From a checkpoint of a small encoder-decoder image transcriber: encoder widths [96, 144, 208, 320].
Rows from block 3 of the text decoder, named by matrix and row number. Rows with one number belong to one neuron. Each number is 128 + 32 x the weight over its row's rms, rounded and kept within 0 to 255. All counts start at 0. Numbers have three digits each. After the name is the row's rms in percent of the matrix's.
# fc1: MLP up (decoder.blocks.3.mlp.fc1.weight, 1152x192), inputs 0-95
# fc2: MLP down (decoder.blocks.3.mlp.fc2.weight, 192x1152, transposed), outputs 0-95
fc1.241 056:197106110064126131157169174114161086161170094146150150135094129170128147116128130138117088191147101086188132112099145107179130211129092104165110130162055176174164118159099088143162153128160130125092113173196136085132036119143130102139155178177062100085113149061134107143118102150092150128
fc2.241 055:101134144155116157100138075111142165122103152147120148153144135095116062138111057094076137119156128121098138115193063163100133113179164169122077119066205137118177143122173104187148138148085183115122098087085173123179178140123133145133161124121130177151133094166098129120108213082150156185
fc1.242 013:131123108109135121208159148141142121155122164109148132141056126161140121101128107062076158151103114128121182178116124099106152148115142180161123164169163128185084124114122076120147130168089160113110144118158125097143120171123128074085114150136123109144114113159117087090089105103109140129
fc2.242 016:159085141120143134099136146117212140101164091183085089130162147149110113142095114149131128129193179157049120088120073122098157158102119112115153139139105157058161143126153155167123149122175136155148176145058165122130146107143137132118211152111158182132126116109131108173125196183145083134
fc1.243 123:134160104113054105124097178126096179144168134112108109121123131146085141162145113052091150176102121166154131084143142148162148153091084173119123123215109126235177113141134097099126157085107089120143078142153080176172111124113117111101151110128146152157145192114141136150142128101140132143
fc2.243 130:140102082148111133151195140106183110059193154123082083176149126107078116087122123106121100149169120110141170143192129087159142123115137125138085203117074117122111089057140146137177098094119083136142091134111129126168190107156120126106109145113155143110133123135125123143112191177129114079
fc1.244 051:144185176124134111138154091135184112128152090117133152109110148134108175120114101171111080131113148177094086077133121175107089083136095086123114129146149121089128110125128090104126111146146111143103115112139162193148082132140115170112128154072083250099126143096137133162085158211115121185
fc2.244 056:083164022145114130113132110163130089086079114130107151180136147157081092122080167146160150161172097104154146106140115116104137072166150157097172117121134110184057111125073154104088103101075110115153102158137087141071124155150136132196131119099112093132164170157150136093142116070187109094
fc1.245 030:202118102138128125085145153157112132152092070126116131164055135115182189150082087114126138098116155161181114180100173106136167126088141170189127103105068105146144072166142196104096126085124163159123092161131118165142069151080106166095081182060122161117130123176119150149111191158144097115
fc2.245 035:119147120135150192125115121188180147098122115157099143113088114090063129116109162142073110135155114119036120105152149100100170127173170121093151155130194143167113214084128102157125138136175131101177112154140161129136164089177221114162212142137131120112153083113128110112116162079119132189
fc1.246 152:134139181100170145048132131116075134132112098092157114107134128102091129149134121122096140157124167146197140140099164111135179161107148100142134159134120199076179138152097124172143084181160069145190154122145151070111139137104139158106076072094193168147096123143114078137142143125095157111
fc2.246 149:094101124143076175168167118137127064180127104115162096141119176110125146091106132098119122145154071076171134116191173124154124152107118101108139169116110172132120108114097147097180103113116173132122084140123159175175151144117120118119123146071103121104155154156153116149182096114161195131
fc1.247 054:175102090147148151137127135161113207111114126067173164164140065100095141098147098099149103120114118165106125058123118121090160148069088144142139162154133171045160126098121114138142109117154163116104146102150136124180099160104158103073121100128131131135140133103152133110159148138117173146
fc2.247 053:118112155118162122111107099138129082156073135070113131144100142064088109100116112154120131145160074124094112119129167188091179123126141169145156155136154057109115105117117159164175133131116125145217120082088168129127095093180170088148179079151127124145187124102160164171133106158150073109
fc1.248 112:116173174144099151144107192110137167157147150150128055042121104086109170109133111049165057101079087114154140137137153131129171079096130101077105171086151155151143086180129150172129096183128168129121217070081115115135138130076117101140109115084123182119132157068147151089101147147084137134
fc2.248 097:147143121106153081091154105153182103088127122155142109149110144112091153137131115180146173148192109140153124135202140134132158144122184133115140188082158113112145169129098073142157104043158120149113114091174112162236135211127151132118084117111036159117092107186153141092181177188149123127
fc1.249 045:131188131142112152116136177151094077151107099130109180134082072116170155137115155124136102101048102120150095136111115143144147176161087121115170143173155189132121124158132150134107146097140129130158082149097049160095077139079125159096064143053139146140123154132138174169070094139130096189
fc2.249 044:192118100136133122144140062132186134091105117126131124159140136117107117129099147133091145123235133091156136123106082072129200074138136162181113126145173100191147142125081094111122113170117220168102143091177154075156131134204114136149186163154145092148125129139126118120119112125131130138
fc1.250 078:140101080130063201113115131136109151127094091136194160178127065140132117090102100070144118136122124150171083134107139084120172119109125113164153144174093170063150094123117128127138120086156146121166133141141165184153086105096169104070103086188152116102151104142130137120157196169111167119
fc2.250 078:122135125146166148144060110141155109175120142074137141127134119084070129148081077131128125142172081076066083099114135198136134125109123192106138150118197087043100154118103094142140112149155120168162137091139147117104075131201123120152139090092139111121145152116143113133136138167106102140
fc1.251 027:149178107124130129116140116126148107132141123143095127126027095097212177088087094169136121141080121104137136128113207144154119138156061148149098088170098106165136072120137213108085149081075132131115151175128153143080068108069092149097096176073120206154134110144092166139119184166154109111
fc2.251 026:176110137142195144087076147173166175048098095098109158129141099163054120117139169112088079123218176145075128135086098100138146131136151151157119102101155153109102189123081062145143142141194121138164081133148118096116131140179171159169164117117124117137126102152109101074102111116168138146
fc1.252 058:106145074228145120121095161087137137196092086149142097095085126117199132157173125110120099137111135161147098145141164115170145073054135067136104124132117168125168148156084151179151154134148118128136131099130122085155171108099114117083114098125166153208136172147118129131174200151114147147
fc2.252 062:146146123122113137192171108122162108136158088136168122121104129029056109125110148157154095104188074056123126133177140091140114129169147139110120131053103093122143116121124127117167091109187104129131103136154137133176083165132174180104086097123116163054111132133165075122140118150147103152
fc1.253 115:142077152130132187134160120129208117126111110089125124068136143132092102161144105115132114135097145142125100108156146142078151097134179130166139121145154137165157119184173100183119118131201127119155160176080107153132081144125075131135107148133163076148097106160122087133152150117076223139
fc2.253 116:143182094136142156100170129108159111152126136088115107158146135106144121082140106105158101108134131122097134080142123101099169133117118133176093118122198137165104117118099141133133185146160113142161160139078185115131094099136089123130122093164165136178176067129114083039139117148116163135
fc1.254 045:100131151054127190128143088111138177195150134168139095195050126170163157126161123098125199114165145103154128182072126088173124135149169125124165102183093152132111144199106140131118166134120114130132107123227127180115144097125142086078135169134151173133090138155087060098097132121155103182
fc2.254 039:172137116120155082066158153094204121062145124127084115121143109081092102125050098143069072145142115148107196130151119131118130182137099173107137159099113157160104133053116122107137124108116141125125134112079161122139171133173108140118176181106141166119175082156133131176147165075115137090
fc1.255 104:123144123187125109142143155137123183127181104152179103152127106072163123118129118108115122168106126159118174138120106180135145111109163128171089087104191117135149107109156099133142241136152109120149101096112145121103134125135140137105120110168139125105113190176177091147115134113084094106
fc2.255 116:177133055140123097152099144104134095063119101102108138146162100194128114171098169161139088085191135084145161130079136103083108086131143148090131189132124103122142084167143124118138112120079121150097168170128097140100128127149172075165162111044124162142143141123149157082133112186098028133
fc1.256 113:143103123148125149163173112145156104116081070127104133085158147131124133131139089121152117129105105113097146084192202095083143158133130100136082107141199115165151145174130150143130146116180145114173129218122154180092075047130063105107100145144158114168157130134154079132157137116135224073
fc2.256 103:111132119149153131129159139131125156123079113094157109142175175081127128086149150116166170130142176087044107075141173102086155143124178163118061090108187151110079100133153087158137161140164128103149163143094191139113152089103108123115119094161160142157110078098107088134113157126102198124
fc1.257 225:146146184147081127100097129079155086149161129151193096173171081061136169148158140122175175175079143128164100138141100108101135109096128105142147152142141103128063110114114103138132157165137082130160109085131101113132152145084081139105142119108120172205046112177154100145145128128053177143
fc2.257 202:191102180147093098138122071113089080105147122128103091184119107064127105134181031147134140160134131078129115146173082217135092138138121087122138185098154152100086090102067103108130176127092110153133077136091123124091102156090106165132128125131131146102041101167171062152162134116111118192
fc1.258 067:196091159094170157121128126158140125119156149122104106143152151098141153153088105128167128102119157077139118149164121163084104148099093056186175104104116125141142157179084133118052173097151116081154145150161142132079126158110145205131143094155156116119125112072117110144133135108176129115
fc2.258 064:087124115176163103157127120182163183161144111176139166046136133130130132128171125177096102104176127102116085075149180072151134112158171169153130109071142149133125137165065113135165107124113166097063126144131143134123113153120079112121154124118100103107110123148194165085187127157115142104
fc1.259 080:077153130089059163134155143199047115147114133126080149136079120151177128125088116083138134137077084103120135144118054196194067156128125103147157064151132095109170144151191138176136097148115138122130127152096132151106120093128158106088072235072143166096119089067117157181114094110162109110
fc2.259 086:152142140069147135129048110144142147114143098136114110128079099119091136135182140171147124093179114134126133166112132105066051117184136125124114151055111141078081198138150076117146151064093122150065157158115104129124186123128115085106083120118137146143116189094149071118142128075081112126
fc1.260 026:189092136074090157116112123075176163166134080168147106123115138191079115152114122155098150128159132137059130104074127150147143137122136171158069178082088170116104140119155087142165208155145202139158115095128139120163161123140121104112134165148132086102066163097102123129133103140163161183
fc2.260 028:109130127184174092133088151150141059136152150143139138147134103127147060128077095118107136158100075134186092157144170133082131124119118105138137120173122131150200173151103151124161133079118144131133125047143150134077147124133108083135173121186131174183155106090153134112107127149075093068
fc1.261 057:115061095065099143128142152071176114161110116137105117115089120140139108149156137103163161146117169113210120126112120125184147148151126038143160149177091223192171165147155119170080094115134161104126182117215057094104107159166135097106086147113081101143119124097139104164097134077147101092
fc2.261 058:173123181144120146137150125156198172140189144200142146130139154145094083133129197131050116168164088103087139172169106163146145157176115146155160138061158136059110128087115095118155166150102096091150089166116191101150114130152132152115198113101110126142183062183140158118134114106121157125
fc1.262 087:149087148080153132059147136125106101142141080114150138077132149167114136160156072083127140214104155105155173117144055124127168107147180126117157069096126141118176130171129079151107135162167165056156108112178108140105144139149099160097087115062145095158130146120127117144108139094111116113
fc2.262 087:151101118090109122121123108114181086068119126148098116160119118119108093100127180158160117124100083142059130140150110172134116137134124142139098236112186120163102128101110126202127137132145134146105117156098207122150146092109127111155125181149172108117134047134142123143118130061159127155
fc1.263 025:107091150164090093135112149093160136100101157107105144155129076119114176093071125172100133117170079124136143106120126096080075119129090155125087157165132069158145090152192167146078161117103147116142115147076151149099037128064099130119144139102135143090166130074133104196128138188120108133
fc2.263 027:237154092152132133108112152181143135110155097124116116133140133148121165114159155107107101177161176133039128157082069120160169128108107130186172137129124140185080177130098081144160137139178138135101089122114091102170198147199117132097121136117093110207109145155128140093084135107133114172
fc1.264 058:142102109095095095106105093144130154179060144129221147174146142116078127137091117073087112172085148154159151064094134103097171146095118117119100109126139098106091127159141146090110146140115151142108161133146125086169125121101167109056122159121144118111131140131148180046107138116152146153
fc2.264 055:135108143101167131139159099138145102158139055125129175109124145062118171100133138165112101098116064115024096140203094119099173175159141168178154086115170195127128129124144123154150119102161177125139090165113123138142153088100229101189132164123087137127119077144140076135160068138127133086
fc1.265 032:125099061141109071132161083143113198149060197138105128082085154108158133061123117093103125112102130101176147192129124138179122105097154123159127068142126151077137131108139155161148130151116095148122164121158073097117180145109073093084085171078068166150127136134105131162126155111109097161
fc2.265 034:161146127119151158096154150131189088111180054158179124134081103126066123128145141149154145165170094144130176081179179115103169172165133160091135168073132135117145133097092082121128106128157134092110105183104160138156106141154169161113187203171171102103133100135126144103131160152147151151
fc1.266 025:151155097115068051100140098151129130154074131060100138142091154112190184109091134125092086104104111132111097143155079138096064160096130171108169122156138112092081099114188130088114129104104128140118137120139116112083050157078113100127098112093146152112100106184151187146146161140135108143
fc2.266 027:151124168150202178133105154128201159063150110180133105115127093094071125139132117158151170141148160181088131096083165102077127092170106138101085116136143149162159188112094115134106147129182130129159175145112179156175125107186133167132196191146135178197129088085142099099121137128149131131
fc1.267 019:205040135134144117125137113115179151100117119114134203188101131133094137130165140064128141088170169114095086054140046125086145135111114136137129153093091134097124148166137120084058164074110126124084126135168140143156114197132118118143192108096127151118097124131159121147149180157138163130
fc2.267 020:066173119122115135144104126150135130158105137144127144133139113092122077127102137169140103176093086169107176178132152138077161124161161154131135130115193148147120098151114127162143043142172140134175135113060159107140114127146156111152150167196139111131185074118139191129178083059104060115
fc1.268 076:098083128188126143138164142135123115113101101095123162112151167132079136179119069078121098160049143131114113074163178148103165160126169140137093182120172135145178180171134112153104121135235154097141157143117139139104094106068092188152086129170157059167132151175137101130142116109101198127
fc2.268 078:120123115112139171115154113105159131150105151157094103145143123094080133077139111092183119133169136086102123124161112107105176144129137138137079086123209074135099137128110064125162132121182087137181146154062209118133148062170080083151062106133144124185133088115130140135135163139108116139
fc1.269 228:126182130182156073118133128157142092117088105107168137120127103145169163134173148150140104151122105126162120127171184092132107053088180095046140099142088101066170158145132121108150111156167112095153156109086102120156155119064102078089066078075105109161153149115098146087170134149128135122
fc2.269 264:168124106167169138103165082136151136142123122161118055121061108072063118173216128121125104156180116137139093099192168119131133132116133137100138117126160128123166130098141126143149135172124050141160107130209116137188113152122136143087143182124098167129121095153134100138155145144092122144
fc1.270 044:119180110124129093096141164178126136127111133103078119133073116118221180079077109147199148108049111111149134176137152159147101123158110132151163112171135132134113092130170199124107133116075118155112158182117129118085047131071081159086056165081095166151148107128128172157116174152141096126
fc2.270 037:177102122130174149144114108125155159106124109143112130144132118119071120115145113147054067154197170137057120101094119064122152113143163110097114154118141139140135168113066059151144153134154150078161102163118131128109165148191158146150211134102144089112113132128131072121139095124122131170
fc1.271 079:158149163076074066097143071127137108104165113122148112131113162171132173185136129057133160049177149142146104114065119098109133138135098138127101116116170127105128170134094114083136158095233154134142117086153156122128092165120073126052156126147117165155102123136077102155099145143077168164
fc2.271 082:138120130215151131168127165092193052149139099175139130122068097094134133123061133165134134189109123100044095140110164095204125126128152091077138121075104120142094149133079177162143150139031150123130126144151146092181162135083082127134153099102148090180141119196118155114142136139094147127
fc1.272 039:149132177173132088115165102087106145077155178065153139105173145082065158088130170136188091131125129134057149117130070167187134142089171093141151119084168062131116172113189104151174141087153106129138103068118189106147152114189131162116133128160088111100125141130155133122148112099085166127
fc2.272 043:126135107080070170143153143117081133208102132177119129111077165147163098115134116110160125086103108088247128146122145081090166172146103164098123137135124155110153047157066136146125106134104114123040160129104120141110112104083159169128097141099140102121140171166119173118125107136132127163
fc1.273 060:104130100149092150149121188123128111155097117100165110152120107136143198180115106073113092088085098126197148161070103153156173142136169081144191131143055155118167119156170101117083105182167159140130128153147047124091092116097144094114094140128096060074113133126128113173121127097116148112
fc2.273 066:201099103089186087128143133118121153090139080139125110170171145138130117087166159150132097112155116103108132056146075132138098139094157126098072170103172092161088126100087124101105185119133129126097123124156137147217181082196136130110177085097114143161109132108129144177163138154050102140